{"model": "image classifier", "dataset": "drawn small creatures on textured ground", "train_examples": 203450, "image_size": 32, "crop_scale_min": 1, "horizontal_flip": true, "translate": 0.12, "color_jitter": 0.2, "targets": ["creature"], "num_classes": 12, "arch": "resnet", "norm": "batchnorm", "hidden_act": "relu", "drop_path": 0.2, "depths": [4, 8, 4], "kernel_size": 3, "stem": "single", "avg_pool_shortcut": false, "widths": [64, 128, 256], "loss": "cross_entropy", "init": "lecun_normal", "residual_init": "none", "optimizer": "soap", "beta2": 0.99, "learning_rate": 0.0023, "beta1": 0.95, "shampoo_beta": 0.99, "eps": 1e-08, "precondition_frequency": 20, "max_precond_dim": 1536, "merge_dims": true, "one_sided": false, "adamw_lr_other_params": 0.0022, "max_grad_norm": 0.5, "gradient_noise": 0.1, "cautious_weight_decay": true, "ema_decay": 0.995, "max_steps": 10800, "batch_size": 128, "epochs": 6.8, "lr_schedule": "cosine", "final_lr_fraction": 0.01, "warmup_steps": 1080, "weight_decay": 0.1, "adamw_weight_decay_other_params": 0.05}
Rows from block 2 of a small image classifier, named by matrix and row number. Rows with one number belong to one channel. Each number is 128 + 32 x the weight over its row's rms, rounded and kept within 0 to 255. All counts start at 0.
After each channel's rows are labels from the 100 images, of 14976, where the channel reaches its highest value: "place" is the part of the image that holds the peak. Only what is clearly more common there than usual is listed. The data: drawn small creatures on textured ground.
# convs0: first 3x3 conv (model.blocks.2.convs.0.weight, 64x64x3x3, each kernel summed), inputs 0-63
# convs1: second 3x3 conv (model.blocks.2.convs.1.weight, 64x64x3x3, transposed, each kernel summed), outputs 0-63

convs0.7 [138 109 110 115 156 148  97 132 103  99 136 106 143 111 135 128 125 133  63 129 114 113 143 112 125 113 101 181 124  84 113 162 159 186 117 149  96 129 134 145 166 171 124  82 104  90 118 103 116 113  97 100 102 168 124 142 169 215  50 205  84 172 153 184]
convs1.7 [178 185 124 116 146 165  32 106  90 145 115 126  87 131 151 125 126  96 158 180 103 124 166 153 136 163 115 133 184 119  78  77  79 111 140 104 131 120 112  75 132 146 118 117 107 115 137 129  95 143  53 150 118 136  74 142  97  81  92 101 106 163  91 134]
place: bottom centre

convs0.4 [132 150 156 131 153 150 114 100 160 107 140  50 143 105 169 125 120  81 136 163 114 102  90 116 101 136 111  81 116  87 129 145 134 131 150 124 172 111  72  71 167 113  60 173 143 124 159 147  34 147 173 144 167 146 120 131 137  97  85 164 118 178 158 145]
convs1.4 [175 180  70 148  68 132 127  88 171  76 144 119 169 148  95 114 123 120 125 135 132 101 115 154 173  96 128 153 123 136 103 117  92  85  71  85  83 123 146 192  86  98 133 163  96 134 110 116 235  83 137 148 103 126 141  96 107 134 125 109 127 145 119 122]
place: middle left

convs0.24 [123 138 118 130 132  74 147 107 113 138 119 152 119 138 151 124  70 132 134 153 180 166  75 108 102 226 115 151 135 132  93 111  94  71 131  93 151 140 101 124 142  95  99  99 134 115 144 113 103 158 149 151 152 135 110 166 120  64 123 121  84  12 152 124]
convs1.24 [122 142 121 170 145 111 153  82 119 141  91 100 145 129 170 194 149 111 169  96  74 181 123 120 132 150 123 158 118 161 165  83 171 184 135 156 108 145 130 106 149 101 105 115  98 121 129 189 176 101 130 130  95 146 130  60 180 163 145 169 126  92 113 208]
place: middle right

convs0.44 [114  94  96 123 146 136 113 131 135 104  82  64 113 128 111 122 115 119  79 114 135  96 136 122  68 127 140 166  81  52 151  93 120 123  52  83 136 139 107 168 146 128 126 120 146  68  66 116 104  91  84  96  73  94  97 165 156 101 118 116 159  68 119 136]
convs1.44 [115 114  78 145 147  91 123 176 104  98 121  86 125 143 157 109 116  75 137 157 169  77  95 125 128  50 149  90 155  58 179 131  70 114 121 109  83 119 106  52  81 111  86  97 152 148 120 128  98 143  95 116 131 119 144 108  63 109 115 113 104 120 151 136]
place: middle left

convs0.25 [139 147  84 116 110 148 145 168 185 125 107 103 132  64  67 112 160 164 101 135 115 148 112 129 129 102 126 102 162  92 140 125  75 119 143 101  85 134 120 167 108  59 234 117 110 140 149 146 122 132 129 135 143 108 151 176 121 147 170 132 209  83 124 152]
convs1.25 [125 153 130  83 165  87 129 126  95 174 153 154 123 159 100 133 149 170 172 173 152 142  88 112 141 139 126 113 156 123 141 126  80 155 126 149 156 127  96 116 201 102  53 108 144 130  71 118 179  74 101 126 173 145  76  60  89  89 119 148 148 140 171 141]
place: top centre

convs0.34 [ 91 101 183 136 130 178 126 157 153  89 137 133 135 132 166 123  32 143 136 108 108 139 106  80 182 127  74 103 111 184 121  96 124 103  69 114  64 126 114 156 164  93  69 119  77 104 134  93  97  83 136  93 142 115 101 116 140  96 142 153 143 168 130 131]
convs1.34 [113 120 164 144 148  93  99 140 149 131 115 120 117 157 100 156 101  94 157 130 174 121 120 117 144  40 183  79 134 170  95 153  96 123 162 137 220 123 168  60 151 136 147 134 134  61 115  97 130 153 138 162  89 134 142 162  87 100 138 104 167 102  97  96]
place: top centre

convs0.29 [126 120 125  90 111  97 115 199 234 107 118 122 154 147 146 123  59  74 140 127 139 142  70  74 109  80 133 113 110 140  89 110 141 121 123 151 114  65  65 161 125 144 118 169 121 153 122  86 122 104 162 141 153 144 184 134 124 141  88 103  89 141 112 130]
convs1.29 [154 170 126  59 160 123 127 141  58 145  83  65 132 130 140  65 116 181 152 149 140 113 142 102 138  89 146 134 129 117 109 160 106  97 101 108  97 113 180 111 129  96 164 176  37 143 108 130 168 158 134 122 111 131 125  89 145 201 119 121 165 143 151 154]
place: bottom right; bottom centre

convs0.28 [121 173 146 109 178 125 147 183 115 157 113 141 130 168 160  42 102 121 115 169  78  90 159 131 142 145 119 194 105 117 139 126 186 165 140 149 157 121 150 175 156  82 106 133 186 173 110 129  90 155 121 108  95 149  96 123  95 161 162  74 109 106 168 149]
convs1.28 [ 77 152  71  63 116 146 151  99 152 103 123 137 123 138  68 132 126 142 143  94 127 113 147 114  84 133 118  68 132 110 147 172 125 115 141 142 129 107 110  97  61 137 170 159 156 164 131 156  57 128 106 119 118  91  64  86 139  93 141 155 125 156 119  35]
place: centre; top centre

convs0.12 [138 103 176 110 133  89 111  68 152 148 158 166 179  96 133 156 100 135 115 104 137 148 129 124  65 133 116 113 169 145 110  85 141 155  64 116 108 107 136  68 110 187 137  82 118 132 126  94  92 185 178 112 138  45 147 171 151 115 110  98 161 171 128 138]
convs1.12 [171 143 111 128 108 169 172 147 136 115 106 115  98 134 115  69 174 174 115 158 146 133 149  74 164 152 147 124 145 101  92 170 123 125  88 150 105  89 140 142  77 122 165 128  89 111 101  77  76 137 103 116  50 107 123 127 173 149 182 190 136 195 141 104]
place: top centre; centre

convs0.18 [102 179 141 101 148 134 161  85 117 162 157 130  88 108 141 129  70 119 224 149  71  97 138 178 126 122 109 147 203 159 124 158 120 143  94  82  91 115 120  93  78 180  80 116 154 116 120 143 139 112 122 132 167 171 139 121 158 144  98 151 104 138 180 114]
convs1.18 [144 124 105  77 143 110 124 109 141 196 155 106 136 148  98  64 159 135 131 118 108 128 105 102 113 120 135  99  89 108 144 127  48 118 115  88 108 100 127  59 136 164 142  98 114 187  93 114 101 147 124 183  92 120 143  83 119 119 229  97 120 128 172  99]
place: middle right

convs0.35 [165 131 142 119 111 148  96  94 132 137 103 113 129 106 171  94 113  78 124 115 156 213 122 188 161 110 214  88 123 117 113 132 106 147 116 109 136 129 101 135 103  95 118 151 172 148 106 126  91 103 113 160 161 153  71 109 101  35 128 172 174 140  86 124]
convs1.35 [ 38 112 140 117 168 153 186  74  88 121 198 180  94 171  85 128 152 168 122 124 131 111 140 150 146 159 105 130 138 121  93  91 182 111  80 120 138  72  92 106 107  99  92 106 100 125 158 101 127 101  91 135 130 153 106 100 116 111 166 165  73 123 142 111]
place: middle left

convs0.2 [131 116 102 143 135 107 163 169 104 135  64 158 127  99 141  91 107 132 119 203 128 106  72 165 133 197  84 174 125  89 166  97 105 131  51 116 101 121 152 169 184 126 159 158 148 106 135 109 149 127 109 193 112  76 134 107 135 143 158 116 117  99  96  91]
convs1.2 [114 117 167 103  79 119 133 148 169 154 147 149 137 120 146 151 122 116 134 119 118 143 113 167 140 120 123 112  87 135 164  61  85 154 125 146 101  93 129  57 110  73  94 150 111 118 179 195 156 193 161 131 101 135  60  85 173 126 164 110 132 127 199 161]
place: middle left

convs0.36 [117 132 114 113 153  98 146  75 126 143  94 138 119 186  93 106 140 155 136 163 103  90 188 169 127 104 142 119 155 159 124  87 128 100 108 138 150  74 141 114  95 156 132 228 126 115  90  46 103 167  83 133 152  99 109 125 153 134 187 110 140 181 119  94]
convs1.36 [126 157 131 170  93 147  95 160 117 112 151 171 168  40 108 103 113 138  94 143  98 130 114 123 104 124 117 100  77 178  66 104 124 168  46 133 152 135 155 124 163  92 130  90 105 134 116 199 117  85 145  95  94 115 143 105  91 128  57 135 118 101 142 126]
place: centre

convs0.52 [ 70 141  83  74  71  80 176 103 127  89 103 134 148 161 146 125 111 114 100 121 120 127 123 129 138 135 142 103 131  85 116 142  89 165  95 129 107  77  73 124 134 113 112 118 110 148 131 139 161 133 142 162  38  40 133 114 147  66 146 153 142  65 129 154]
convs1.52 [112 137 139 131 202  71 146 122  84 108 145 171 154 124 173 138 164 109 131  73 102 178 153 121 129 108 139 153 133 144 180  75 118 116 149  98 122 164 128  93 151 120 130 132 111 123 132 233 195 145 123 126 160 186  68 141 136 127 130 116  86 115 139 172]
place: middle left; centre

convs0.6 [146  86 133 134 135 134 135 133 108 102  62 116  81 143  85 141 115 131 113 127 129 101 104  61  94  58 134 137 111 194 165 147 125  92 149 118 145 107 127  85  96 124 116 122 127 133 150 187  89 130 177  94 145 107  98 116  83 189 127 220 112 156 151 176]
convs1.6 [154 108 160 113 146  93 148 189 146 183 106 146 128 120 173 186 154 117 122 160 149 121 107 135 119 109 136 119 142 179 120 121 127 112 130  91 183 128 184 177  95 141 152 120 116 113  79  84 134 102 118  91  87  92 183 123 197 208 177 178 124 140 119 117]
place: centre

convs0.17 [ 71 126 150 160 110 151 129 117 122 122 147 151 189  49 194  99 104 127 136 147 144  76 167 114 134 122 102 163 119 145 138  67 118 126 140 146 115 131 185 134 114  81 126 200  96 163 116 114 113 142 104 144  52  78 159 121  56 126 146 160 137 134 139 130]
convs1.17 [ 77 140 167 173 135 145 117 151 142  77 144 105 141 163 140 101 109 147 118 152  53 139 119 179 159 152 161 151  99  93 145 118  82 144 149 120 187 160 121 116 129 135 146  44 164 170 132 125 140 111 163 144 128 117  54 154 122 126 120 140 219 117 116 171]
place: top centre; centre

convs0.33 [ 59 100 106 122  98 183 159 107 125 116 113 121  65  67  53 121 130 130 116 115 137 151 136  86 155 125  90 182  81  80 142 157 116 136 127  99  90 128 181 118  90  77  98 121 177 141 104 177 165 140  83 136 118 114 112  76 115 114 157 135 118  81 144 108]
convs1.33 [126 122 181 158  70 124 128  78 130 140 151 150 155  89 128 122  79 166  92  87 117 111 135 197 124 212 194  84 105 122 150  93 149 101 130 161 127 181 111 120 124  67 159 173 148  93 126 125  81 113 124 139 162 138  91 157 139  92 123 140  85  90 129 132]
place: centre

convs0.62 [ 86 173 109  99 126 108 152 108 157 120 133  91  92 167 120 121  72 138 137 158  97 136  73 170  80 139 135 157  67  95  90  99 167 150 120 160 100 122  73 152 118 130 131 149 109 155 131  74 157 123 112 131 159 175 106 114 178 118  74 126 104 211  76 101]
convs1.62 [146  62  73  88 174 176 170 109 162 100 122 142 151  67 125  80 152 182  99  96 128 119 115  62 152 104 105  74 187 116 120 172  91  76  87 152 130 109 156 115 121 126 122  62 139 143 125 132 118 132 159 149  91 118 162 113 106 104 152 146 158 127 130  97]
place: middle left; top centre

convs0.30 [ 91 117 101  70  72 141 150 170 110  93  64 142 138 108  89 126  84 150 134 173 183  84 146 112  61 142  72 148  88 168 176 128 180 189  85 157 109 165 170 140 150 111  92 130 128 105 135 107 124 116 123 149 141 135 104 137  90 148 126 101 100 152 138  89]
convs1.30 [111 154 177 143 124 151 110 107 122 193 155  90 122 120 129  84 166 165 135 106 183 110 162  97 154 132 159  94  64 161  97  96 106 185 110 133 143  97 110 130 155 152 138 180 114 164 173 119  95 146 106  80  95 130 127 110 191 119 192 161 183 147 149 165]
place: top centre

convs0.59 [140 135 100 101 129 164 209 191 166 117 107  89 136 156 101 119  70 156 148 129 118 116  81  95  97 122 184  86 126 147 104 120 178 150 190 157 122 130 130 123 170 107 110 188 143 160 110 103 158 120 149  99 166  67 140 141 138 153 133 176  84 168 161 118]
convs1.59 [ 83 119 119  98 168 112 117  93 142 153  98 121 234  92 146 125  88 138  88 134 111 153 168 111  84 162  85 118 138  99  83 115  96 122 119  65 150 121 114 125 113 101 165 108  94 154  67 144  93 129 102  90  91 169  91 132 165  94 120  86 148  78 101 117]
place: centre; middle left